From a checkpoint of a small image diffusion model: trained on pictures of board games with random positions, seen at a slant, 60.9 epochs.
Rows from block 5 of a small image diffusion model, named by matrix and row number. Rows with one number belong to one neuron. Each number is 128 + 32 x the weight over its row's rms, rounded and kept within 0 to 255. All counts start at 0.
After each neuron's rows are labels from the 100 images, of 14848 (inputs lightly noised), where the neuron reaches its highest value: "peak on" is the class under the peak. Only what is clearly more common there than usual is listed. The data: pictures of board games with random positions, seen at a slant.
# fc1: MLP up (model.blocks.5.mlp.fc1.weight, 640x160), inputs 0-79
# fc2: MLP down (model.blocks.5.mlp.fc2.weight, 160x640, transposed), outputs 0-79

fc1.11 [139 116 121 105 132 120 128 143 154 137 158 117  94 140  92 104 106 163 132 159  63 129 183  48 194 190 171 137  18 106 149 138 125 130  83 116 154 170 179  85 118 124  96 141 100 121 179 166 100  81 178 134  97 165  89  57 165 128 123 165  90 125 121 141  87 150 121 111 113 165 123 147 108 137 126 106  95 155 145 123]
fc2.11 [130 148 140 110 186 143  98 116  67 155 129 129 229 136 162 168 157 154 106 105 139 143 122 126 138 164 136 171 204 169  87 130 145 152 169 155 130  95 150 134 151 110 133 113 154 147 144 105 177 141  73  47  99  71 148 131 134 150 125  66 139 135 161 110 139 130 125 172 205  79 145 116 151 107 213  99 148 120 184 185]
peak on: piece of the second side

fc1.428 [151 126 125 158  99 144 171  90 190 143 139 131 146 120 128 115 110 177 148 165 107 109 125 127 117 136  56 138  94 161 105 131 151 124 177 128  91  94 167  72 154 123 148 153 177 134  99 167 125 149 101 154  93 132 120  56 132 164 132 109 120 139  71 119 171 139 132 122  64 205 113 162 176 112 154 106 107 124 106 139]
fc2.428 [118 123 216 196 168  95 144  99  90 122 107 129  93 157 146 105  89 123  80  62 113 121  99  66 102  77 143  93 172 134 140 125 122 124 129 161 161 202 182  64 124  91 147 124 101 124  90 129 186 128 112 142 140 106  73 117 198 127  92 170 106 111 137  76 106 165 161 136 134 112 165  84 125 117 114 113 167 150 154  97]
peak on: piece of the second side

fc1.355 [172 102 133 132 101 131 168 156 117 106  98 131 149  55 201  47 170  77 161 158 136 107 137 150 161 140 110 107 139 118 170 133 169 124 119 170 129 108 105 108  92  99 163 114 167 136 225  95 125  96 154 136 157 152 119  78 146 147 126 160 132 138  63 175  86  99 154 112 153 118 109  72 116 129  98  88 203 132  84  58]
fc2.355 [128 112 125 149 132 165 179  92 123  92 201 132 105 158  94 206  79 111  97 134 162  96 123  94  98 154 140 165 134 107 122 152  77 102 103  30 123 142 145 204 177 107 103 137 173 139  58 203  89 112 157 132 133 136 122 163 148 121 117 108 114 102 133 126 103 117 119 123 110 156 116 159 152  81 143 182 124 102 136 134]
peak on: board

fc1.141 [122 125 155 106 140 130 162 111 149  95 125  95 125 196  93  91 102 156  98  89  68 170 108 143 113 152  76 176 100 129 170  84 174  97 136 151 145 132  53 179 165 120 143 166 101 142  66  91 131 143 116  73 107 145 163 114  41 121  42 112  96 231 154 137 132  93 123 152 102  93 135 148 114 164 101 152 122 138 135 173]
fc2.141 [129  81  97 113 179 143  87 180 121 118 123 130 138  49 102 156 135 104 168 168 181 147 141 108 162 134 155  86 143 125 129 146  78 127  91  69 157 148 137  93  36 136 101 106 157 138 156 176 115 122 155 143 163 120 103 153 178 189 215 113 186  93 166 182  99 144 170 151 131 146 130 176 145 123 129  99 128 133 119 143]
peak on: piece of the second side

fc1.611 [102 105 121 111 146 149  75 130 186 118 176 151  85 166 173 131  69 129 162 169 180 143 147  67 123 140 123  99 115 188 144 157 125  87 111 109 118 111 198 112  92 125 134 117 161 156  92 174 142 158 108  99 156 108 105 174 129  75 123 125 206 111  84 135 103 185 153 111 137  51 114 152 123 166 157 135  82 180 133 112]
fc2.611 [146  64 128 182  89 165  96 187 125  57 112 161 152 114 100 124 107 181 140  78 120 122 115 121 135 106 136 160 135 104 118 118 108 105  89 125 145 140 147  75  86 124 104 163 100 113 121 112 167 142 177 168 104 112 119 128 112 157 128 126 102 139 156 106 109 118 129 123  79 123 150 117 217  97  15 142 128 129 123 129]
peak on: board

fc1.256 [120 124 118 113 151 108 103 119 159 171 164  83 166 147 132 138 156 152 145 136  98  98  90 144 161 118 180  89 109 132 149 137 153  88 126  95  78 140 149 144 122 109 158 156 184 166 129 105 127  60 112 131 171 124 174 166 114  96 141 163 158 118 151  81 125 150  81 125 145  81 138  70 122 138  78 106 144 138 119  74]
fc2.256 [127  60 186 133 108  96 146 174 119 100 126 147  95 137 135  90 149 147  68 152 181 131 205 139 103 124 132 121 111 136 130 134  96  90 137 171 133 131 107 150 139  79 170 138 129 100 106 111 151 133 194 109 133 101  77 114 122 153 183  70 139  61 133 114  74 126 158  72 141 126  80 131 126 150 172 154 120  93  89  66]
peak on: board

fc1.4 [159 137 112  78 134 102 174  54 183 100 131 137 138  90 134 125 141 205 136 104  68 166 135  83 100 167 127 133 122 147  61 141 100 162 149 130  72  99 184 165  92 146 103 110 111 151 158 114  94 140 156  80 119 163 138 118 150 123 156 168 103 144 141  73  98 136 152 145 156 156 135 181  92 163 183 117 141 188  69 124]
fc2.4 [167 157 142 163 141  97 135 133  97 152 165  93 102 176 111  97  80 122  82 135 168  80  89 106 103 113 143  95 154 176 157 153 105 132 101 162 150 135  84 115 158 137 121 165 141 131 134  81 142 204 144 180 143 119 155 167 117 143 141 134 149 107 100 137 133 162 131 161 135 141  51  78 124  82  58 212  96 110 179 161]
peak on: piece of the second side

fc1.439 [ 89 138 144 131 108 126 119  72 164 175  81 160 136 155 102 145 110 121 154 180 118 127 141 164  83 179 154 179  91 114 137 125 160 126 114 101 160 167 114 102 115 141 170 165 133 172  88 154 160 187 186 137 133 167 119 100  73  63 101 142 107 124 157 150 111 136 111 125 111 127 111  90  98 119 101 117 128 127 149  98]
fc2.439 [163 112 105 145 121 185 172 106  99 147 156  99 106 127 199 122  84 101  91 180 144  92 153 166  87 174 124  91 123 212 105 134 219 141 101  81  75 101 122 102 124  75  81 130 148 101  89 135 179 109  55 149 142  96 136 112 112 189 109 153 137 127 170 136  93  92 148 104 173  98 104 157  92 118 136 120 155 156 115 146]
peak on: piece of the second side